config = dict(
    n_mels=64,
    input='log_mel',
    spec_augment=True,
    win_length=512,
    num_classes=41,
    output_stride=4,
    stem='single',
    widths=[128, 128, 128, 128],
    rnn_residual=True,
    batch_size=48,
    epochs=2.4,
    lr_schedule='wsd',
)
Rows from block 2 of a small audio frame classifier, named by matrix and row number. Each number is 128 + 32 x the weight over its row's rms, rounded and kept within 0 to 255. All counts start at 0. Numbers have three digits each.
After each channel's rows are labels from the 100 clips, of 14976, where the channel reaches its highest value: "loudest" is the band of the loudest frequency at the time of the peak. Only what is clearly more common there than usual is listed. The data: short made-up English sentences, spoken by a formant synthesiser in many voices.
# conv: width-5 conv (model.blocks.2.conv.weight, 128x128x5, each kernel summed), inputs 0-127

conv.95:124115142145128193117182152158131102129070144147114102147085139137144134183122178103113097112157121103099148086124139104127096147109165132129111117125096144084094114193104114144160108058108122128104139030141115132122125168068152138136096114087149162131133126111130169092077085153121160079171115082135157102200134152215116135224195185149144139127143133122131145202120101159124166132154
loudest: 4000 to 8000 Hz

conv.123:155155139157087072135122171137175157135180123135118093087137137167122152129129074164128109136162119119139133196138160146124134152054140145180103157122136146186191124096171156087127103179101173156103121095152143171086098098137154117118133121102162160139167139131125203134217142116122087111110166145124177078225144131173148153127099118154185133148175153075194101122130101139105141124100
loudest: 500 to 1000 Hz

conv.101:111112094135172069154131157128083162152161109117110118103139189088073138105083074136089122122152133157130142120124078081132084079087157052178109114096156135097120125078111130144126123181105113138123133134197147132166134053196126111144122113105097123153103117112170166129107131133135151115171184058124143127206114147159125083118121105111134157141135087104148026130126203178117139131124
loudest: 4000 to 8000 Hz

conv.26:103106102134100160094100114112108139139181043146096160125111080172089114063131189169185153077153094137179148142137164110121118179106148166133163138089135082139079110204038139138108162085102106136109145186117168066152107074105091138091113145125084092163105145158155127185120096132148108088161130139118116125101079125156165146157176100138111143166102094139144148164150098148118133099110
loudest: 500 to 1000 Hz

conv.41:104107178074159176075200044193151130115144085108166113138099111128125055102069107145164142076139118148124115107094125167109150128130129159122134144113109112138115130109101140125095166191103114104110127178120160178134155100181102126173112114130175163117171129124105085200108107157151056075098113143094127131085115096062114112108147169144113102121118134090163162123169149179100186147157
loudest: 500 to 1000 Hz

conv.127:097143176085164184101168161151155142130111086124191165113156143120161194164085125138136125118158144147136105162077129186082147141106097085108117135149140140155129154129094143170113163122116138130155087127139161153144089141151147162137134148139137112124217170149153117170166111094094168097099179121167165146152119159181147117169177185133124134097135133178136129202111137241118166162190
loudest: 4000 to 8000 Hz; 2000 to 4000 Hz

conv.6:142098151146145168145131155120106174163109070156114153132161164134138071144135154117104134135168159128121122169166107149082100124149124184111106153163068115138050071076054170142137151090095123174185141141156129112142148105108146153095113140154151121093085147127215105100119138082053122097162114145101146156137136114122123074165155145147167162165145128060128052171121137128159108192174
loudest: 4000 to 8000 Hz

conv.14:143104072135151166095151178110106126138091201113156091158127075116131136113074125115105077136061090068106153048071110095137129122098124074087124117094070103115057076154070136142085093130165140121124067116089128075166142122139120115115130127172078141152095115113135051130108103130112103174180139108147097099092115120126134150120117160103147125121126167174184129085143084123076149143116
loudest: 4000 to 8000 Hz

conv.120:154152151079151149049108199137103151107080126113144140104111115102068176122114115173166117120126093182146127102160096087135121127061141138156068131079083099093051104121094131133140151131161128058163134107106135165151085129134129136079100141143133130145116106132099136208133084135172096063133122077127166159165169120104097087147168140095128120191132107083150063104079119144143107161101
loudest: 4000 to 8000 Hz

conv.109:172152135091133171137158092200091142135110178062128162150131208024121143140114143163131121121155105127130109088173133089101117134173137098108113077076083086099130109184129175100104100116073074147122092163163111134141158137145115118097106099135101106130096062092119095161140169104115135120173098103135184098054147107105143115128152151145116111131139197108149142168091172123189113126133
loudest: 4000 to 8000 Hz

conv.51:164140178157135111151172137102127172153123090110085081111092171118181140150127151152143135130122156164115113127140166088130121181130093104102126170118122147130173128207113089134089142135124142089093115115103142147145145137180139124113168129108113120149118105176161192127198135119161172190182135100161132126139129115162095103154144211179118133180065202211093155178110126159162168173168
loudest: 4000 to 8000 Hz

conv.47:163121129114152150130135145146102119150104110117125117142092153116117197138117095128149130070149140154111065116106135101086163111152153140154182043106102117148106118114097047113161084129137044086104150133161186200101185148201129164101087121112110163140099133107073168132143140111135117055118090132161146098136122166123162208154151166192152149088125153113117092176100140134171158140117
loudest: 4000 to 8000 Hz

conv.31:156156196136081152144141139164103130157152077133128121083135132158073099140111130114077179118177139187119172130127141111121126114120080128111062146145118142110099076096097145151140159092123063121159165144143163177141105112144121166091100090114105122120139139113167166085123140092125159111136180148155216146225126105140145142186126227165109155131146100113162127159153162189111132159184
loudest: 4000 to 8000 Hz